From a checkpoint of a small image denoising model: adamw at rate 0.003, 7.1 epochs.
Rows from block 2 of a small image denoising model, named by matrix and row number. Rows with one number belong to one channel. Each number is 500 + 50 x the weight over its row's rms, rounded and kept within 0 to 999. All counts start at 0. Numbers have three digits each.
Before each channel's rows are labels from the 100 images, of 14976, where the channel reaches its highest value: "top examples" is what is common among them. Only what is clearly more common there than usual is listed. The data: simulated grey scan slices of phantoms with and without marks. In brackets: how many of the 100, against the usual share in percent.
# convs0: first 3x3 conv (model.enc.1.0.convs.0.weight, 192x192x3x3, each kernel summed), inputs 0-191
# convs1: second 3x3 conv (model.enc.1.0.convs.1.weight, 192x192x3x3, transposed, each kernel summed), outputs 0-191

top examples: belly (69 vs 25.4)
convs0.73:478462486526435491392484429574513446564480473485504399465454549505426540452469437465491480482504440410511481549504447505479458469457468572561439445481456501418562493506495524490508572470534497433534472523548506352443424599439501545505458523499494533440512494462471440497509493468490386446435440496465518432529515535428513434579485431509468495408626486488467478509573438464481478496564452431463394454431523491437428533541456545529433555517491421493500452461455521484526395512506445488510409451352482382481483557541464523451499524451409463571412510489562519551435528573460457500
convs1.73:508436589512547524537496444481550467491425494539509541412541422499540442593480578411491548510570399599463526425494489485606517505477413491423434560559521467506513521595541434507427526483445418524478585471487523423490431405457456533471586461510453473558545471542578488493497494454514464557560557447499450493543505442421481541519542574468433491593485544589530554497421493504457528525371461487491519394615505434518459486452458448396574441500472532464502486448557523469505569542521526498481602483477506460441491475434571461457531553515556477431563479457457569514464531512435544506

top examples: head (66 vs 25.4)
convs0.101:530405490543432454444483448494432457434451518461531432452545446409425539499400400470559506429512501463535482435508440446523579489443471371473511542461454502428523529480586515556498526437501435433481524489499582417519472559418490536538485465465485490493499565505472429508538530379485424435487505465501488414476436401450515420538493452537460502486462494423530448515493397492479455500442497323476499486369512478554480442417415466549505509548449504492519528448559553473512493410472521463519499494474497428441514473443536524455546503460464467566373519503487521468458536480445390525
convs1.101:469529483568533450496531539533561490490521555467477524526548465570513491562585580443449441601551478533441508494506470481504422514594470532512453471563536511526523445512473511495503495518432503505529494401516435483441470396497508552515542515532511505444538491428462566480577460453436524550447521453525442297486525450556484529437529590474638545529719497503454549441490537565579537472574369520527577539470453433461472570512471545495534457532538531493501500508418497476529497500534518490528484475434508516558454454560520497585498505547603493443557491438509558484413458518544480449

top examples: several spots (43 vs 17.4); ring (36 vs 17)
convs0.93:526462521517449474471605485444485444512499455363473497522509528480460439492549462482398494567461480542569418441506514387424414471454501514514484524514413514452525576481430431566474486522510461400421591451494550446509479561525551526493476474525492447520442591515499498547494467485434393466521521485597487526494403481509539375586489502500565455472511484540578495462432483418565460514475535508430470456485480441524546499521499540342527615481484502538515476491490513449517504475441507483532493432527434568475525429555483441481470513463476403422441525483460476544566630444472506369
convs1.93:514578469399473571503478542504528516454507499600515526457615472480493519459402539484583491377498474421394505453467479550538517497515518532437565483452538486496535471558514448513507512479540492542569451539537464485504524513490456341555484464526571501497523337552460490524464523547549551450517482561524523470481510447441483575455481503486516480489478538490446464480568535535509542539523505463573540495538502596469462429476449535538441399470529608664450464494488487601523492546481482485470506594523478431529557514416549482477379421446468582584518413444470495551511471412490550556

top examples: ring (53 vs 17)
convs0.0:408489386564583526597457457515469508491418502549488526487544554476578554586499489446530573400494452553468564451385505534452518439386553514536508558441550443518475431403517537519554510494495524514470591503587499513503487459561408509477515429402456482500534506527441509496506513455487548506481498500480543442519489472503415499412548611492501497530518537432459493433514641579461483378493332475524545484451478458550566452384489574506415495523550462488462487472488466498481493532562508453512541502583489538514469448480458515580529514571510501533493445470521526488437537518591464577
convs1.0:586529601516461466433524505448435481569548521451473520530533466523464474357538496536472441438523635478527395460511493516511431498550516473545464424564445557524490512468480469443516513497481454621496379512469444499405546548376477555545498553536538564434394554519483534526482498491556522495459455538494431476505502540480521542446520379550533534415410546511520439526510444439493503470549626508480490559492518471502351514514492443536521475494489492507523521494495408522525547441475492549487471569413467361423474445521548482461500458571434521493584596511507477477498470529441560513

top examples: limb (79 vs 24.4)
convs0.124:468452494521397490495522498435480530525443468412509570482427510565582517501420534576502501498500400546507518410514513460423446467429536517458615445565533551488419514443426421492553352478493499562496475474417484573440494425410533513416524434501483560548455545465523546421446443449491570523518470470451573522551462530460490430494414471517509342396482513501542517438509540459593421523512492511542598495500504498472434447489525464504529491478483541531424499512486501506495495452520372523505524505583476512418505497455502492587474512481444453544481454533355539476521550457474426546
convs1.124:464461484529545521522462450478489477478471455516457482495514481471492539468565521456446422514540495468445510585457581515512453481492502504528376435447460521490565531545532548540433597488466464475442495525577531509467508529483486536528371607459522429392445497526554419514482522501401395414498534528527451500458533511508514512423587490461453542444549500536539455478506393552432499546512574469494461457510450468534477472451485569485470427428472411493475477495466451461445572474441477526606504524463590366685469512452495537413525431563552568507424497480594533429537483523587467518

top examples: low contrast (79 vs 25.2); belly (55 vs 25.4)
convs0.2:478347548538544462473440390481537495552523528468515560538468585486540465548572507532531609488463469514478495428548471512468512456482533504512487557518529473474570467545535495499597593544495481533442573615498522514697516504538516513479501504526499491455533360518570495454530502452634502533525508532534508515488454486494622549468445526485493477498217479525519460493479490551518481545518552460486554494485526538548559499433449480470419483542531474532465501614505507494479547529472483479481461468426485440501491491507592504402521510550498506535476448520470532455520522529526475517
convs1.2:583496589436453478435501570524472454479478441484547367457444535464583511415409531533537495456523595464479487492527566492522455519466450528487506423504472610482462478519515416510580429529486488585624419450524493476454483506425452506514501494537468346547440595433549534495501479565403496480490486497523567472514502620426427367574481487486540520418448536512438586498513476473459479572466558505509342552471488561446420503520553492563519543472427511524529474456447581509478413480441507501504462443466545434515523508483490532487572534464508517463509589486526471494507529453475521511

top examples: ring (93 vs 17)
convs0.183:480401515561477533505462385482521558507539539524462540551472570531518455518526466544559548468533528522515515363547472532506517412407564509530467562518507524499507533514496492522553513543528523514522428555503561475636540471516493534508501487474517621502518469563545522532546550424588492483528499549538470513524468493493546493467498459493494558540124539484537529486559464578464489572519544486477627515504567527563477533442445458520495466500538541516502517479516531467534552530511503551496524537462519459504512472493568495509503500530508577572518464543481538458512502469441428544
convs1.183:518561512471476488428494631504456462453484505491508425472568549436556565467444505556518500498511440500473453485442521471470447505430462484526495446474475501452502441420512528514491416545464458522473535509419424501440561529436495443580482534536450257481468592423419562466454460561401486500453544450500549504428508553440517361499489465493490508432417496535442510517466530431536546516423528453545430502478485588555539430511579535510505576510467414482479495508505439479510460505427531494458478409461522434486497453497521530428447516510510367473499627429502455521470521494439512474

top examples: chest (89 vs 24.9)
convs0.7:502476554451485460469504472511477499492457454536508404428427364386464472541458477495449375572407458530458434518534531544578511562475442366557433505495443436426507535483437685481491531499537519512522582401448515468408512454459482507508560509475497557508460600454512380513545458413384453503474562460518473409481520482465402530494516401397520511533465472517486516524512463492477475520481478446464419501477479476438586492533479459427496445491428508459540467464507417445450502463529482422490449580465488484465497541408532481454480447506475526471482470475532452479479474494437461476
convs1.7:405524493481477514543500504551503515466453511445489523604454486476534471577514519504575449380496564471471534488467383493551549534443530452491548499452562511513506472481504431543563486416483377557425517459515428517545488491462405466484514469526494450517524408483471529480416508485561487557509402549404414497479463545492606490452470535503428571550562435484496478506423519384481636558489583444504550462399481605498442476505447433550499446515459442534502591500442542436548488557516515501555445504477476448423571413622479452454471524530478449488491503503464527418446552467565573468

top examples: head (58 vs 25.4)
convs0.174:463458557533487460495564448486526496460423520445482445427485563534493510473478367498531477509449443496502441541492480472516463454453515524561446411542413484457525598473450561466605577534562486446459412502491545522499456444439447483440479468412504558459465504420445473519515535419473440407466591436417537457394495490419542402494520492497469521456614515494498509536514501455421504521546516447419509454454554590563471500522455534486557513450526524416551453347436472458429429509478474458503423530503413505463459531456526479513532464425427554505462515491483483524468505526321453487
convs1.174:514523420521544482586505480481491570497570476530536590552510495559512496655493592459506570516586488499546570462465485592507549528552416488419579541476542450566550447523433473512403438559402498554475660538597406482505461508561496516495504539573547511532505541521585529474385477572471524550548418497506506575513545514565469515544442582554513512528473444404448495469540466513586531401413496512535480443584483446562559472540586476474531509461506487498447478564490426530552552435602552511467525495527519564556536505514511505541487527570507506505512530530561528441515420545489538493

top examples: belly (60 vs 25.4)
convs0.30:539428539532484406479483452412558503522424464406529515371459511424479483515472539624544481577461456440536533509517497481447532526468470567551533506586491497525485431482395445523441447436520507460402529516472530582484508415437446559479471450508455516480454520402511446501505425404451521584470581441540451408476420504464448507470395454490588454367540479465545480493560473508414519456525522423470380531471553375474553557465495502490509538461515463472508476485489478520476493480537455414565446525530456485378501583472465475485468496440489423491443527447523509576544502480464534493
convs1.30:395528531416523491471474502515429418517454494503539492509469446510492497429412529424503447442524500452414477497518546488474461455453505489519500533420504481363459463509500470568562490483467489525508556525501497445409457600540575342528436587501455465530486371456525509490462538486448443503488487583486431588500537524411509534566539564478498477520519571451440517490400473470446515554532566422465546440513460545515498484441463499462414452429316427474426458471514539465529459497401550553541500438435544461590502468489479491493477435487455534472524431486472423386478461533524459512

top examples: limb (52 vs 24.4)
convs0.187:541514424505598460500469455523442468511486474526517538551524474477555560488374467388526473426489465502434493513445504503450568504487427546537439491466511361487457484466589529521428535504421541434465500390563468404346470587488453480526493537464437469454514577447500432519445448496491473481453402487464518466489557429468444533562609517509461463501519349498505433513521540515490516392487356447532450500540427456527433493519469528513514604555502491516444501401411557493511460494487557488488495505610541516496516494605447514449559489441449504495485494467521474471481492447505455529
convs1.187:515519468514552496503499551493467472482434484430455419459514484437428419493509533547395496580469513500491402502522482478455475515499483497484486388523445510506512555547472474498535485450473435514485490476461416475435503292519444489439519500494517475504450457480478560449547448403371489593458568511474472438375432499511471497478356529452459486445648471522532450523497450524435462530473493559409510443497548523562480515486465464426521443508484562506438496490512480533509498502512534490479488504352500490459470437454486530491443422484503357484610492496513586469540502524561542395

top examples: ring (87 vs 17); chest (61 vs 24.9)
convs0.36:501472509562367498440547435484547476369534498436564475489515553484453496454532444548426483604457507457525455536540465539448472452445418489502447519482423544458452470482477408599491487511569533466526551472494587467538396515518547557435376495532498487573507545487448471624610462460458406507467494456615484513514407540529510393543492524449498510422463477490557502506530492509438440490483522503472466396520545523500535378461509476588398586525457467452536517504553475474559504415508445521520483489488584552546477539535465457498493519480448430506448479541569493533441538369472495515
convs1.36:450522515452527540499501564508459432446574465627531536450576417506520489491506551398517513338487529514464558422430467473531534557461544575546550461546608471542473487533495481486521510460512480553467411484495491442447569459408466405574561443527482517416481362532497549437482515423594464483481447532531462457479492454397529537531503419541446505499449562512490465473427526526518560532466463476508512493493492486502382406536461563483540448510562482500469563513503499590481441552458503488472513477463396459338558549468587481489459486455486534494501514437397433505483447491431485491

top examples: belly (81 vs 25.4)
convs0.120:523529469520539436446487530442551517432431504422554379427517596462474507514502433398468573509469505575481456497478406501472558494562414435513493544510499498452530526437439545566507527423556416529393483430576582514534458453481512481466425452472576447440499501472437364429504431513459512482424551435535488439426413478456527507443483498430505432466619454482526461553529398460488509433534453499407462500474526458516449438514552639502525543531517502423494501490496491394531474492535454457480493439428494431446514538541444468504502487549477368464415528511501485491469510500533551477
convs1.120:488497457453438454549463472501448513480599536577462554558518437498550532457561467487519527533472462450494542377451598518467487458443540517546542523495514612565517471546547484502479542561453558467571464509515508481376533489485576537562536474393477548554475416554513578509508522483536548496565435494543515461506514404552536464456580577517455579491521524373532410551466532558512494517460473416566475447552471535495516494444462472516506436501514577651484577458524567566522481461448481483589521540504499435471525570483524500544542500587535634561580513433497425469552405514487409475

top examples: side: left half (69 vs 41.9); dark spot (58 vs 16.6)
convs0.141:441519501525443560525563462474486579507493608521542498533553618518528498486495403462559591521387399545465622462509509548499443434527527479458437530458602502457417522403511555530504480549538495541534572440506502529535415511568547529389456407522516509559548511494498474476499522493520594415501503402434526541554471556510508398464491549494486504572547522406494541561473489496555523510418395528513582405525483522460514482550481533510586487492517578496473493448452477490513414433465428425494550525488491517543506475522475394512472465453427605578422456458404531465481520542510536524
convs1.141:535516482511481446460447474545514463497446390422429501495508519578436545572524585542427497526476606483485419466507434478515552555557405534626502517545349501538579402521482529415534463399434448518423457616436483500534597476392484520532506477407524513460389497467489537491485520466496394479468508512564500454436530493445468574494528409482449543373520512530491476519501498518497462448534520396458507546478542519517527582501509496517399547519544376512486502523546555504431591519544525528496488529506492494458507503486455574509504583496520490465526537514596515451588552537515509478

top examples: limb (59 vs 24.4); ring (37 vs 17)
convs0.56:508485494503564555409505508453505548507420541413473419458584572505536529449403478454488505469561554528399499431518543483625508553492429417487462469600510430503530576562534562469512567496492450446437513454473597483509521471483522511530490432437594525446438484509534428411538461424548525471481500362466488481522445524530566572514450506520434503480540477470490449471543489506513416484421524462423512458435495517501493558456446428486541466518451515468507518457478455397504511377502459546545551508529501463418541527454445502458532523454546477591308537591467445451533521583485496506
convs1.56:504505503494432363487484509542542563577494485525456501424559467531439471518546524470537481529554489519612443552532431463403493544408459526419492609425523580513565383491508547460563495543443502436557511549494419431471502481407547608480500462550447484518526539540449546560492516437405492477481424536510455454486566480394532422474512567437597509430546513548479510576425505469530448514528471498523495571472539538508569479499528458551576571570516517548547453511556467516565433592547467484456507541403491470555474410533496473592530497547491443427487537417522473418515494527504557581

top examples: belly (87 vs 25.4)
convs0.135:467470502560526398475504517398522416450516516445478536425543487526538566523369543528533522418482451525521489516504522425445470464422516578533497491515469566487452405486504530497540427458449529453479498471484540605377506471406453438494562501457452590486486565513566486446487438453421550556472526514524513436396472333456462555419481470441562399469487554506532465455483472471484465537521580450498503569421523429513363477503512545527472478466549439489493394516582529507521485510483519457541364446472537437495484543488542503554524505507476390498541491482447420503486546428533494537
convs1.135:496445438483570528444522447478457421439358419436479440479486429489484437497590440420426441482608467506403420509404491487466483495532559418475573515421508521440516538487462478542400545497539470551452507509504483490533504470470464429477432495544539382483477411446437465547468518551452428416524545530532433507508469550524513462446571432522452491436500476537527530496454462583375494454486492500434476502464460542506540474449444426491457452489412426442463475394472482436554507537456514458499567505501472442531436489468487516457515393549397610488536415538527565436497492488516555515

top examples: dark spot (81 vs 16.6); side: left half (69 vs 41.9); limb (53 vs 24.4)
convs0.102:471479452552521523527457502478528541489524491395486585529435534565413342489450516568480474473558534525513568346588445506455478489564542471560490536557485389519488451519461463540508565562520504468411473539478595536585534420499592506468526450460479614428537460588566546477526519491520497502542451502568550451453479490496480563505551490551495504433350496455609459537490373483483530505514560456535663517504526499554535500475503476510476554522511535497474569449507446492547537510539521552504548559409528579507537425519499535512470536516514514549502532556472521547509557497483370490
convs1.102:565495500489477412466515521524461438457507439518508400526551496450530562653524417529541497570478422500512429457404542527500441465450477474431528427510504518493525485503505589518476407482512473546483507505527443519479547506478474447604389507600483325476489501476446539523456491498443512464406526504465384539540554554515517401461469513466435459512458482529463487469473624532588409579479567527539457471504446532476410454515503524458541475459550480479520482529480522514493447518503505514546430461550518465595520500513572453569462456544446478573395571412537511430450385448557487526

top examples: head (52 vs 25.4)
convs0.153:497510478389510343495486467544444304533506557470385547396420507467526499537458478544480501452492462515506495498520491389516489535480523540486508539476410529454455451524506550418515498410441527509512548441507458544422482487475531380480485542511460485444514492441495492439429425440410475530504510511434459415340515371402494543519467502437584472477549512451521487528514535508515482536525541380544508526378457448401509516469442432494484417475506380506519409481513513487516478517505507461489442506506566507467491478509484436525474448512489449441498507484493462486453452448487535541
convs1.153:535480482459513467493380481525469432412407409444529445371300510530361504404539504502427426479587503462431352523499428478482557446522521472525524414551447503497490486516444400548491498450469488594461520493463467530448551502446460483458505441473515489492481435487517525520483515525457471507487474512507512393434381599468493453492544463589429495522558449452459449436480528473430543522470461473517523477421504489582504458398499470499490542473551489493431514509463500525434453557440492484477421470459462421550498459493497525455515498509508510449527482398461575473527511499481563439

top examples: chest (91 vs 24.9); several spots (40 vs 17.4)
convs0.129:511495514543447448470553456471522485500566500568424561469533528517534553468511447590562495477493494381458577540560533549593428436465562508448480548470491546459494532456501482532525389446545498424517452567441572529556524444496489593485563505446551506486598460466534497517558551522503527493561503559529483463529520476442541516403335440458454543573366639511444565527474463583496494570544505487473518519534505491527506473449479471546521481568499502567512533531539510504471547525499505523452442513411499476468533624425436525495510577499473617541546446483542558563499551489533390622
convs1.129:493426436432518457442470471462420483488474492432444415537470515490418449404484459493466425465493502505527404487485501454421459520438472545476504441497445497530478506449492521451501517563485481511536493407494514449572537495571485480493530508570431390504386507557478481417502429564359474660433498526544541506443548489522471450537539507533561373449507430530608476439468441458426354496433534533482517560516485487600434534502579508487442450426456459508417429498531503433482443448448503477558469458524483480516526443505586515424549441545494511463523554523495463423482459561528465529

top examples: several spots (68 vs 17.4); chest (62 vs 24.9)
convs0.134:533398498514474480480511535466532551449481519465420465476486512561546352477485578419415518502442470542516500485466449517368465557417491509471386522519485472497503457489471506544566535484479518481466581475436488436491486398490576457481446440498558523525449479517551450470507359445488477401442517432538516452481393523488454416500489509486546361458506482523486544504479479476496356528431516426501497472454490519556551546562526569548461544465437443460416454459534458414537514378468430495445480506496443538399517480496427467484456450385556524488434433490434491459525524450513473545
convs1.134:480492497436477510490482409416425475450507495576558525587506449524427564503509533471572480452562476461494520488521462479560472487582514536528638493497522429527471538431530544423448429506574547586539398548540516523571471572482423515523523408512490474502525456526452571479410571572505481520561387489476524618497528536447510512507486529527479569499522505536499451473469562574519542484585513444563485557584538505449436386390457478461501403452537512650483530536464491579444426577530504582529554491590523461475465463506547449566517553457383502535487480530541452505491557532485465506

top examples: ring (83 vs 17)
convs0.58:488555466572503395524495492378538472448482510469487483437453514542448512446516395508483409539444485380489556449469480496585469400512536484482496529551443390465446408455511512550516405333516432537402416475492582518545481449478520544446487495386522505481521444526511467526510560520488465494475495464580518432442530422495527524497448473480482548496531502580575526523486485470381545398538406520499558486506490502613572462512512517560569490552522489450500498536544476473547565383530512454535414523465555559559543476455428503500494531564469521501496463480484540482435531506505407610
convs1.58:517506619494496529397537554488546412541482527609445460549563382425486503519481628509521467464476465481521452460498569466451467542497441486489487528526517512477464524616548509420476527528486548473495554480501528422502548466470465478654540461488504465439502398519442475420484466459589476511522504526441476473532502467463492486477531470521456471345455453416516353478485579557576456549476517536591534532503443527497407529435489539450442478469498535532479510465495430475507394498511427514466541439465422385475437536403567456482487453569431507591501505534421483499508437500502490475

top examples: limb (72 vs 24.4)
convs0.145:523532494394541439488454561472448399550448498430449432537438587527518462526498489427489505407525483521458457517509488415523478457422466525487508439493466504468512524555459513395534531474418506570436466390506453494485529505457505401485514509454550507395518516447502428471404337529514474513410431523481471487428528430389569530526518503451548415407566406528450440480512483461524477466537533489460562564487444512459416525564510470454532455424542427523441448496475520375492501502526504451546450389428553450455475437557493469509519396501470411480546533490494433467510453468494473459
convs1.145:552427486567445453486497447458545575437492476475538460524410522443455508502540551538475567563437490508519437469490516539472521542563514436500515580423575552556478476488518530518502498503498425459521503482492560508487475479461446513424421460535502533574376521491414455428571558489519548457541577488518558383453481514629523436545500378492400432461540507423528564543579472544431455475457500473504515445519540578549547507412520479560462450517452537436472424416506506527482443501438496482419456543629443472578550526421546502478600482547457478483521456563453531398505451432484441415

top examples: low contrast (58 vs 25.2)
convs0.16:499481371514535504430500441568481503504507476492463498463489556536469572349492512526537533470511474416503490503529461457535477501531489518437490568443456362520552481651520554456471383476505507611435305542525519551546420499487558493441443504530552543473528477502503498450514493461543494552487510479416495531481529483462511541558477488494467482486539476446503464541522479522582513372507369502492459463518491541453307488455456438526489477486549499423391485611557553480526445509583523519492479485479504461499522488467523489436515501525497516500483373561487507479433490524582503507
convs1.16:442560543471461525485508576337497489527437563419502515533541447480579446477485505440488520530499434526505493511471529494440506472527545496498534471434525480441432579399438483472576583527452445483427533494379520471471507404584495488580509565481419457443421526448492529422498534524502512475507476449545525492449537429488545389471563513542547477518454519494491416491359469503462503533508492533520470453562437542591614461575514566450513530495401582522443502536405422479477522488379522456502490491506453513502423518490485491457411482522439521554470558398545427504580533472499425428

top examples: head (54 vs 25.4)
convs0.139:384478451490447518541490447472511480496465475456544468448501496400502486457475399480480489522469481443519398371562432512528484511453486530501494547521472492446509588483505402541527554501571447450484535519536571432528450486483551485456449481520443528528435508568492452468538519441424465474560393495500551401399555452522526411577523391499443494504514545486563526559504406498392435500404486478394493420396523571510524433495433589476561507533416574504501475496479473482532455524564485484442473503528432504548550431463550486442464475503448475424433540399355463499475522530513468550
convs1.139:551569580501497507389514496516492522512562502608489519478548418530534492489508464455536503494506563519571656490513555483483498518542498509416444522558314498543459522500403465471484524517468499555503481521511510539426485482494472499592466484520549522498532531473527616572468517508535460494460618475421500524573322501493439523467472492513549474470529521540469515443495540481574490495552509486589512482527379445486570440458542482494494555376585409493525540505453513489467670410507461474495506532522578500463506432489419542526495440536457572576456493467550522488503453557446500476

top examples: belly (60 vs 25.4)
convs0.32:488468583508418461419542491499481497463516524527477485473447520493475521602577490490569540509532527463515498571599481471528506488492489511546508445539494648495501505534533544551599590426502470474589605500442565486558474476486427482526500537487445519515497503460542478515501514480497487488487530469486498476473550485474456349533447446517540543511541576521504580533469288473429462665561598468509493527475468529469550490541445488506513522443464514490560482380451513488466473495472461557467456471296459396492459557509548531441508491545495515470485558462509518522499503483373506519
convs1.32:514554336512566478484512505522526458463412606424557581536521497552544482524557526400554474413550487612509491454516517561524540518494496479488536525474509411451513523397493496472396358552495483498432559427464487470549472530522576528463444457529537332486434480557477585531439490528497552590538516496454499485522459455466562538556490536448547461507455454517582436527536483555557519264441484518468524501509473452559523502420497541525507509488530530458504529470516508494500515487487544480549568444478509564507510504509517458513457496480507524490460363489506478525514547565478553571

top examples: dark spot (90 vs 16.6); side: left half (68 vs 41.9); limb (49 vs 24.4)
convs0.82:462494520465499508510560440433500516462520461516502555530530576581461435421521556540431535487606497444528582439533509522554459460489614637413495458528485374502501496499436480489455458527635571525495405554529476510544558529487490524488529524507486511463542404462577593508474621507542523433612514562519568562502510559461572445502462450592497559455497580474584470496500631460515574481491545500536572520540484427531433600493513497458562531490524469471543476560434482593465473524513560527486531513563469536541505470487465538510501510416511550533568434498492392564547454492456459548
convs1.82:576446530495585498590402451482506533483460542476500473582494536417496522601502483573400506524434468479455410499439566474442472453473405460488486492585481507445552496527546552577537503392387423557439523489488492527482470506576443475522466558488503443455459531451518399561580375488578374471445425532452402546548561482554463515513459560501462454597549489543447499513502519591495464587519535505496485485461461457439442461511513551469586477509532583472499501523490508410466516464539451476557486509555517525566556470509522388471521417499506523518482570453518496446468440390565484461

top examples: head (67 vs 25.4)
convs0.21:496486462563428428502499573466478489457509460463513504503479594487385417498483432504395535514403546531567545467480502510499346478432512509486502472485519449441530571433344483512416401414515428559447500456505506528464448467458501536464466458483564564445492471495404504499557450472485525475506477456502503459495561533516494422515434509460420491479573441512520424514442480529514503462483488468461583484470546441474490410601506496525593438523548488435496539479534316508470473520549376412479519595541505538464499477496485480540453509411421448496461425514433514540483537433500441544
convs1.21:501436491453602509471478370491537526473450438487539525477468523504566528481513505499489423484534432458451399466448515500476502504564490532511465483541481533479437553508580474568485552453506538466505446526480530497447515537426484524598465576466567499436423535502580484544409591493526421509457516519571486398593435498569447525444621469506496552497385549566516480482592498474478519563556494456560520541512506532527416476361496537503472550530482512554536473464391526459518519519518592564554482449511456454600500444530582466490575478533546573592464520374567432408588455485495475514

top examples: limb (52 vs 24.4)
convs0.186:476497466474519498472478551494499517592446593505524435527516546481508496500510430479441542502336454513462530521439505510479462517476423455487554518530549482481493551471552507498417529520441543558531471403580471524513537525462443374453546512479515496508447548483518324438523340496501549545375492560528489491512555528552585504499516438452458305476555292480513475598487500483535500473525511499478528507469541485453483506527551475484525468437482476527407388477526501389518510505478538427530530469492561469492512492495488469462495452533418485503540523535523450443494523537483543555
convs1.186:476540509478477576483538428478466480457455419518492500427464492495574542491429519565511463507425504475414451490587518504543531497546490476566434476574488534420479449603524528482553506411529435383487518554357547503475402446478539534528492471521490457507472495424488636553511511458509453421579583528448533470482410513440460492490465467417528547477473610498472453480503443472497502498448449478437496457448533490608496429467420553522472558630490561502602588401470448521579547500450476517486489507466496479482446470568539535515579538477610500505518420464493545583530444443496509406

top examples: head (76 vs 25.4)
convs0.46:478464476436556411460424432535401426463484456504460471483478482449490565487540379546537411520452432497457501469590526500463474374421516434556542558461427502384559483545567591433573510460541448604513474462567636502567494535467497486501524528518404510506502499592442488523503548431438476520496533537532457448458544446447460541519538442404480517474478580487458498439472469512547488518533472444458539502478544467495556394455487485484453512491543393495474429543460541507493490564621546461489402500434505527534457507471544471482550484531391581471518489453495504485409555458528412538
convs1.46:419528484500475552557584580439605380539541566446521418429476501568572524485568561481539407517612487497494543539473473574570485482533485473505373415538546445517497495511440449466499512582546554533451506453389423556626447459435430511481470476505537539446516531451493497470541523590453546556532499483518549546421457486539634440400498487501534498545478470540472515561489488470483587519496460482482515461425489536407422511479491525506601474572483480361559526486453427523494426494473549440523478538468413503509503457501500496460513501569495422560536492566487482511509524532517506404

top examples: ring (53 vs 17)
convs0.115:539462469545481473537563516471503461496504399514571451451514432490499460501469432530428443595432454443556498473471494524399488450473465460466558533568512400440538521442505511453486401430466437417472589453463595464476496486445535595496462455480474520436463567597550465487555495412378476434500475509525534473456469541492465450526481491501427535562489448612495408452461596482503481405493397473391555493488361477544560483496510596481548572594467549509448489523446438496505507481513517486494470558552531590534524502526548514452548496468446542457485565523496547484548624442441490479
convs1.115:501526536425503554520498464510455504467451556571408496520572499454531484378426570514515510421480432539453562511479454553623518462543543526475487448473526404453474411476470467448417432513524652569457502513478468482481598496503476464610512500524551493488506352547456512465489538522620531495548569441489492478531518496539565553453455466491479517555522415515485475492492484582532532502485542510586562490486519544421497455475447564442492425378505571540528511571538395544452490450451514510498481489456516440419454483433500434412413417534537536588408433499527465489469455482436500497

top examples: limb (54 vs 24.4)
convs0.18:444496484457467424454535483454439353419470564454422453385547556474478483493519379474459426483495495467563447519514490397542507526498523498480519580565416496442562485508479561408471488437468472454495521544465511448526446534416552533526389503460442384448490461484485454459579482394442406478492528437478483416423500363422562388585431492504495485526527478504548481588520488469537440497489527370513530506373506498494535439468429456476471566528507518423541466439527468431528432446503490542544495497502503531483479519476491454501520513490503492511406491564534473492465516513485443583
convs1.18:459606550504524508526532501493495515511534477373579532438528498538453448491493563486561451382548539550425493518501407470446547448515424430578507409472474536515410600453494476482451483466518475544459528484509580537457523447580500425508486472532585555441425424487478580553486531499522498557571465529449508411438610530449453602467617574546544518478399565435472448384555515501408488490525499457460499498514483494524544543489611540476490479539522490452441531483457522524565490498505493493517383457412512535486384516484514535582510515476492565475536495446489445527466464456456502378

top examples: dark spot (56 vs 16.6)
convs0.13:521554528515575469453472437493460381462546493447526534523466517598550444451572506467457428441509421447469497519579499476453538447506505527441427485431404458405499492549497529425513554483490573522537433498378509446465416472553559486416502488496563572428517402525528548478503541522438398404512403504464548549452530466400426574536460466480520482465515489516480430476575518500412470516558508555565610492521450424480482458502405433512448507493450505425491484492444508537527396453593493493491478489520477593500586498446422417558535504499498491489508398501477491475416492463428491575
convs1.13:451448577440444490586490499476469404535453519464495533516502520485453609653514492580509523523552417542574457485480501497570522461470499437465558479495497485573495539460521655506411508448474495565448467568602497605606429522431512461513531525554413462460479571527500495456505571383531508466547484463457439607484514468518539400435450522529508480496568488504482494452496426575539553500483554504437431436527548499393485453487535528414536522469530537574509529534527458543524525532545500523437456440496513472540367494465509535437407486563488465547487526517526469502509499414403493422